config.yaml
horizontal_flip: false
norm: "layernorm"
mlp_ratio: 3
patch_size: [4, 4]
width: 256
residual_init: "none"
learning_rate: 0.0027
momentum: 0.98
nesterov: true
orthogonalizer: "newton_schulz_5"
adamw_lr_other_params: 0.0011
max_steps: 14200
epochs: 149.1
final_lr_fraction: 0.01
warmup_steps: 280
Rows from block 9, named by matrix and row number. Rows with one number belong to one neuron. Each number is 128 + 24 x the weight over the matrix's rms, rounded and kept within 0 to 255. All counts start at 0.
# fc1: MLP up (model.blocks.9.mlp.fc1.weight, 768x256), inputs 0-85
# fc2: MLP down (model.blocks.9.mlp.fc2.weight, 256x768, transposed), outputs 0-85
fc1.611 [125 127  98 125 138 122 127 143 138 139 167 132  87  97 139 133 147 111 148 161 123 113 137 108 116 139 104 147 132 142 157 113 130 121 104 108 102 132 114 106 153 118 148  95 112 118 192 134 105  86 112 114 138 120 135  74 126 122 155 123 145 136 126 128 130 130 116 130 128 119 158 177 105 126 124 135 140 141 145 163 122 150 132 121 108 137]
fc2.611 [120 131 136 133 126 124 125 121 129 131 105 129 169 177 149 102 122 112 135  87 143 118 144 143 114 112 139  90 141 124 112 169 123 138 150 124 136 142 109 153  94 145  99 164 151 127 104 108 159 131 123 152 108 129 110 182 141 124 108 103 115 111 136 134 135 123 116 155 123 133 122  85 180 115 137 118  97 142 139 116 112 120 107 175 134 116]
fc1.612 [ 95 141 131 114 141 123  80 141 183 133 131 139  99 171 114 146 148 110 154 131 140 167 120 119 136 142 128 111 126 117  93 159 127 148 135 105 117 115 169 134 136 124 138 107 117  98 103  92 114 148  91 110 124 115 139 156  96 120 177 120 113 135 111 151 170  88 161 129  83 131  95 130 107 163 165  78 128 111 137 164 118 123 117 134 137 153]
fc2.612 [146 122  99 137 143 125 117 119 109  98 109 111 135 108 148 117 130 129  89 115 116 106 124 139 127 117 112 156 121 147 184 109 104 123 118 136 122 138 106 122 100 116 132 176 123 161 148 147 139 117 139 151 146 121  84 126 125 129 100 136 122  99 148 130 141 147 107  98 166  94 161 113  95  82  83 166  81 143 102  99 162 132 121 130 104 118]
fc1.613 [143  84 152 166 110  98 146 109 123 150 121 138  87 147 139 110 136 148 154 124  72 163 103 126 128 125 111 134 186 134 113 121 123 151 165  68 120 141 113 128  94 111 138 157 140 140 135 164 165 169  96 102 139 129  90 106 120 168 104 113 107 118  86 130 126 108 163 158 171 167 155 136 154 124  79 110 168 143 113 194 163 120 161 153 100 113]
fc2.613 [128 215  83 124 173 185  60 147 162 120  49  98 150  98  99 108 128 101  98 117 157  86 133 108 157 141 205  95  80 126 149 137 118  81  74 199 127  76  91 160 194 214 153 122  87  78 106  83 119 102 118 221 103 147 185 169 138  97 144 121  88 174 174 132 140 149 104 108  74  77  87 145 109  97 181 194 120 129 139  51  91 107 132  76 177  86]
fc1.614 [ 77 119 138 111 122 158  92 121 158 130 128 156 107 102 132 148 100 102 113 124 109 118 165 105 119  90 145 164 112  96  99 126 160  97 132 112 142 129  99 114 118 118 102 133 103  64 112 135 131 105 126 102 129 128 135 115 131 174 133 113  99 172 107 175 110 138 121 131 119 135 131  84 110 105 117 113 107 144 107 132 165  87 105 163 123 135]
fc2.614 [165 111 122 144 148 130 143 127 110 143 113 133 139 121 157  95 167 151 133 110 128 143 121 132 110 164 137 105 126 131 140 121 103 171 152 151 128 124 157 113 137 133 147 111 142 166 167 130 128 137 125 140 120 115 122 142 106 128 145 127 137 134 122 106 170 105 150 120 114 129 112 142 139 149 136 138 172 117 167 112 119 124 136 115 142 116]
fc1.615 [ 77 127 109 145 122 152 133 132 128 174 168 158 138 102 149 129 137 142 150 155 155 127 122 138 132  71 151 115 150 139 100 146 129 122 113 136 103 140 129 148 139 162 114 148 127 131 123 113 116 115 164 118  72 161 154 132  96 120 146 121 119 135 108 143  70 155 109 151 109 146 142 125  81  94  95 126 124 137 118 151 132 142 152 113 125 152]
fc2.615 [145  89 150  80 124 118  94 114 116  73 118 135 121 157  99 106 115 114  58  91  86 125 157 134 108 162 127 107 137 127 158  95 136 132 149 101 151 123 129  95 144  97 162 117 126 113 127 138  93 104  40 148 162  67 114 170 115 141 113 172 131 106 134 109 168 100 152  76 158  95 108 138 139 172 157 124 119 115 136 120 142 112  93 149 134  96]
fc1.616 [126 113 151  86 128 126 135 145 107 111 115  70 140  95 139 124 139 173 142 106 118 119 130 136 154 126 113 125  89 182 101 111 107 137 146 123 152 192 136 111  89  99 143 155 165 133 144 134 137 167  92 112 133 106 139 104 149 135 133 131 154 135  92 119  98 137 154 146 177 110  82 122 173 144 113 160 138 171 125  96 118 106 117 135  86 147]
fc2.616 [150 147 133 129 114 134 101 151 130 170 111 129 103 151 126  86 164 107 126 136 144  77 139 135  92 166 145 124 157  94 121 100 125 101 121 120 119 128 100 116 126 156 147 115 113 141 116 115 123 143 110 162 135 132 129 163 130 158 117  88 143 126 147 133 132 126 156  96 123 107 161 126 124 133 124  89 146  88 114  97 119 128 145 128 156 150]
fc1.617 [108 157 100 142 150 154  83 107  95 130  98 116 115 117  84 108 154 162 101 138 129 143 127 202 128 118  72  88 141 163 170 176 106 236 106  95 126 126 139 137 130 143 122 154 133 114 132 156 150 119  80  88 158 151 136 143 168 142 119 110 152 126 125 152  94 104 124 115  95 132 117 208 130 124 121 123 103 106 128  84 152 166 155 157 160 147]
fc2.617 [139  99 124 110 138  95 177 149 153  98 144 158  79 115 109 127  85  97 141  97 136 141 141 134 107 121 154 141 131 132  55 116 155  96 148 166 140 122 123 106 101 101 111 121  90 115 135 119 116  94 163 149 114  98 129 126 116  84 139 139  77 171 129 119 133 164 109 135 152 128 115  89 144 123 119 124  93 168 118 154  87  93 143 108 136 139]
fc1.618 [136 157 238 137 112 109 148 137 121 147 145 116 110 124 141 177 105 169 115 119 194  69 119  90 139 132 144 174  71 152 153 174 121 170 163 117 134  71 127 180 148 139 144 146 109 137 157 190 132  85 114 125 162 105 156 110 139 150 165 185 118 145 121  91 137 188 104 107 121 167 140 130 158  85 150  98 129 165  50 112 128 167 144  82 138 114]
fc2.618 [150 123  68 103 144 128 105 140 131 142 122 147  89 158 117  78 160 100 136 131  39 165 128 131 112 104 135  99 196 129  88  76 136 134 113 127 101 165 101  99 133 127 114 130 144 144  95 103 107 161 134 130 130 126 127 142 126  97 118  72 147 121 141 183 128  75 132 170 108  93 132 103 105 177 107 165 104 103 193 160 162  97 111 163 136 120]
fc1.619 [103 150 156 132 143 142  62 121  97  86 167 147  91 144  92 151 127 131 136 144 140 171 113 131  99 158  86 111 103 136 105 132 139 159 113 150 173 187 161 137 119 163 150 159  68 127 125 170 113 185  97 111 138 113 113 138 178 126 121 131  99 119 108 113 113 120  78 123 128 112 182 144 120 113 134 172 158 161 143 142 156 130 114 183 119  77]
fc2.619 [ 97 122 121 123 107 108 192 161 122 185 103 119 122 136 171 118 150 107 122 142 100  97 147 119 157 107 140 151  94 116 138 119 107  89 146 127 118  61 129 127 117 109 121 129 172 148 149 120 130  99 129 139 158 146 144 126 100 109 144 138 145 118 161 133 133 126 155  94 103 143  84 117 142 143 129  72 112 108 116 107 109 140 121 113 115 141]
fc1.620 [129 158 115 138 123 115 149 105 140 132 132 138  84 145 128 154 160  93 126 153 139 129 149  99 159  87 125 110 145 188 105 134 126 132 106 157 108 161 116  73 127 134 133 112 118  97 152 135  85 133 146 142 104 161 147 102  96 142  83 154 109  95 141 144 113 112 136 147 100 112 113 102 111 180 143 126 133 118 170 159 128  85 132 130 194 152]
fc2.620 [126 144 135  99 120 124 102 144 110 132 116 122 169 119 105 132  93 158 117 110 130 110 108 117  89 138 120 145 112  72 140 112 147 121 142  96 145  93 142 147 138 134 120 174 120 160 106 143 162 120 111 120 164 105 128 139 151 109 159 123 132 128 137 113 125 138 105 114 178 130 125 133 157  70 108 123 145 114 128 125 120 146 147 138  86 110]
fc1.621 [135 143 165 143 107 114 162 152 148 107 143 146 145 150  98 118 103 109 151 146 160 142 146 125 145  95 104 128 136  83 109 130 128 134 136 125 197 125 170 146  87 133 112 125 147 161 128 134 173 118 133 128 145 100 129 113 168  80 116 116 122  97 145 109 106 143 108 139  99 111 118 100 142 112 111 108 116 138 143  97 150  96  74  90 137 130]
fc2.621 [128 148  88 134  81 151 117 143  80 126  90 127  88 147 162 117 174 115 123 140  89 103 147  94 131 159 134 138 150 160 143 149 128 149 124 114  94 136 111 107 116 104 169 109 113 109 129 109 127 111 124 117 146 124 141 154  91 181 151 140 155 138 128 126 138 109 135 136 144 116 129 129 114 127 178 137 123  84 135 150  79 134 163 140 125 127]
fc1.622 [174 147 160  89 126 145 115  71 181 166 118 151 143 133 161 111  86 145 100  85 165  97 123 147 140  94 125  59 140 155  76  83  97 126  89 130  98 110  96 138 110 137 136 142 131 127 109 155  99 123 141 113 104  72 124 102 127 170 113 145 117 140 124 111 139 127 149 138 115 127 103 125 152 120 127 118  94  92  96 106 115 116 101 119 101 115]
fc2.622 [ 96 109 124 116 136 117 146 157 102  82 112  96  99  88 110 140 152 129 146 150  97 173 137 101 134 149 151 148  95 114 170 166 150 123 146 128 148 112 143 124 116 127 103 110 110 127 136 116 110 125  87 131 144 188 134 144 141 118 145 119 154  86 118 152 134 152 108 128 145 153 135 141  84 141 128 145 118 145 143 160 102 150 136 142 128 121]
fc1.623 [140 110 116 128 129 102 157 114 127 129 106 100  95 156 111 125 133 148  69 163  89 171 134 153 141 109 121 150 132  69 112 137 185 146 120 121 142 147 143 103 152 140 143 141 117 127 132 106 130 141 130 134 117 138 110 152 130 158 132 129 130 152 139 116 171 107 113 122 159 123 119 134 126 135 121 161 124  96 133 136  91 151 169 120 145 121]
fc2.623 [127 155 150 130 141 167  84 159 156 104 124 144 162 144 119 121 152 126 174 100 121 133 116  89 128 110 150  89 152 168 127 128  83  98 127 133 109  98 127 150  88 134  96 116 137 107 114 158 109 111 147 119 158 125 159  81 120  98 126 108 148  90 100 148 123 146 138 150 102 140 129  91 124 141 124  71 140 131 122 136 167 139  89 115 127 120]
fc1.624 [141 132 125 124 150 149  92 137 147  98 107 121  78 122 148 113 127 112  80 147 111 134 122 113  72 131 141 116 159  92 129 128  60 106  87 128  99 143 128  98 149  98 131  98 113 114 160 129 144 137 155 116 128 106 105 118 117  83 138 116 121 121 152 129 111 114 125 136 137 121 151  97 170 113 158  91 131 130  99 128 155 127 128  94 128 133]
fc2.624 [110  94 168 159 110 105 160 133 105 135 147 129 157 135 131 143 129 132 140 127 128 112 124 132 179 131 126 145 125 159 113 128 191 172 154 105 163 117 113 119 120 150  96 148 123 143  99 105 141 128 118 139 129 145 144 134 166 163 125 133 112 144 116 148 124 152 124 124 103 134 124 167  94 149 101 166 114 119 168 128  94 112 117 158 131 120]
fc1.625 [125 121 117 155 150 133 109 134 144 127 167 162 108 179  97  95  97 151  70 184 138 153 104 152 159 123 116 149 114 105 112 165 101 145 146 116 116 124 183 147 197 171 104 130 114 115 143 119 132  86 166 114 147 120 112 102 116 166 112 121 114  76 127 149 178  92 135 140 134 138 144 158 137 137  76 127 164 134 134 129  55 113 125 104 184 108]
fc2.625 [146 132 122 108 102 161 127 128 111 129 113 103 142 109 142 162 143 104 143  90 136 122 128  90 143 104 106 108 120 161 158 114 139 123 134 138 131 159  96 131  78 117 162 116 129 133 145 128 120 173  97 147  99 160 131 107 144 139 126 132  97 163 155 102 102 157 151 108 131 100 125  91 135 138 116 140 102 146 127 167 156 154 131 131  99 146]
fc1.626 [132 157 119  98 123 135 175 111 151 139 143 138 111 123 128 165 130 106 141 115 151  95  97 172 132 120 139 156 128 110 171 139 149 124 106 148 139  88 168 110 105 146 143 147 149 114 105  99 124 127 111 159 118 136 128 105 151  93 149 171 114  94 108 123 136 126 121 132 151 142 125 103  89 114  97  91 151 125 144 114 175 158 133 174 146 154]
fc2.626 [145 111 118 158 143 114  97 133 117  96 143 113 114 138 117 138 111 136 108 133 114 139 160 101 150 151 124  99 143 143 111  96 100 142 143 112 138 207 105 153 128 129  99 122 105 108 151 173 110 131 129 110 116 136 128 167 125 177 136 108 148 160 137 151 124 128 151 125  98 127 131 160 177 124 146 162 154 144 119 159 110  96 136  90 112 125]
fc1.627 [163 103 130 117 118  98  82 163 131  91 137 157  84 148 138 147 113 127 119 111 100 123 149 137  95 136 153 113 116 134 134 140  95 156 109 127 102 113  83 133 143 159  94 124 132 112 125 114 139 141 121 145 100 162 136 118 144 103 116 145 146 134 139 103 118 111 146 153 151 117 126 137 172 111 171 145 152  73 140 146 168 123 162 151 129  98]
fc2.627 [120 144 165 121 126 184 194  78 139 161 121 106 154 125 104 118 146 116 121 134 155 119  72 143 157 123 128 154 143 114 129 145 129  87 172 125 166 127 167 140  67  93 140 127  99 185 131 116 118  94 130 163 137  81 104 134 120 144 162 126  71  84 139 156 134  99 100  84 107 113 140 113 119 139  81 100 114 122 112 116  82 111  83  94 172 124]
fc1.628 [163 150 102 128 120  97 109 150 146 134  98 109 143 148  84 106 128  97  97 176 107  77 100 153 157 148 145 126 108  94  97 145 121 143 105 164 152 130 121 102 125 120 100 126 145 156  85 155 179 114  93 133 121 149 124 115 105 124 127 175 121 125 116 119 108 119 118 132  89 109 138 105 101 117 120 134 113 131 133 171 116 127 159 135 158 146]
fc2.628 [117 119 138 142 147 128 122 120 142  98 100 154 109 132 114 176 130 118 161 107 122 160 145 111 145 140 102 147 158 132 151 115 154 125 134 140  98 119 118 139 128 140 121 141 111 122 154 132  96 150 159 154 116 157 166 121 135 140 142  97 132 106 151 113 120 155 121 151 150 143 110 145 141 151 147 153 135 102 141 124 139 117 134  97  98  88]
fc1.629 [108  99 125 157 161 116  96  91 132 136 148 130 121 176 133 125 147 161 135 135 126  90 125 141 108 134 129 134 142 142 105 126  98 141 146 171  99 111 148 153  99 159 135 102 163 164 130 140 115  84 119 125 102 135 102 126 107 125 136 131 159 148 168  79 168 134 121  91 122 117  84 118 137 152 125 138 200  99 145 117 126 149 134 131 140 138]
fc2.629 [137 131 153 114 126 137 168 170 115 106 105 124 144 101 118 145  82 108 126 129 139 123 134 145 110 125 135 145 127 120 155 141 158 123 112 132 146 145 118 111 148 137 153 123 127 138 155 130 126 149 104 108 124 163 134 141 183 130  92 132  86 101 137 157  80 108 124 167 149 135 138 115 175 116 131 151 100 162 136 136 135 134  87 112 112 114]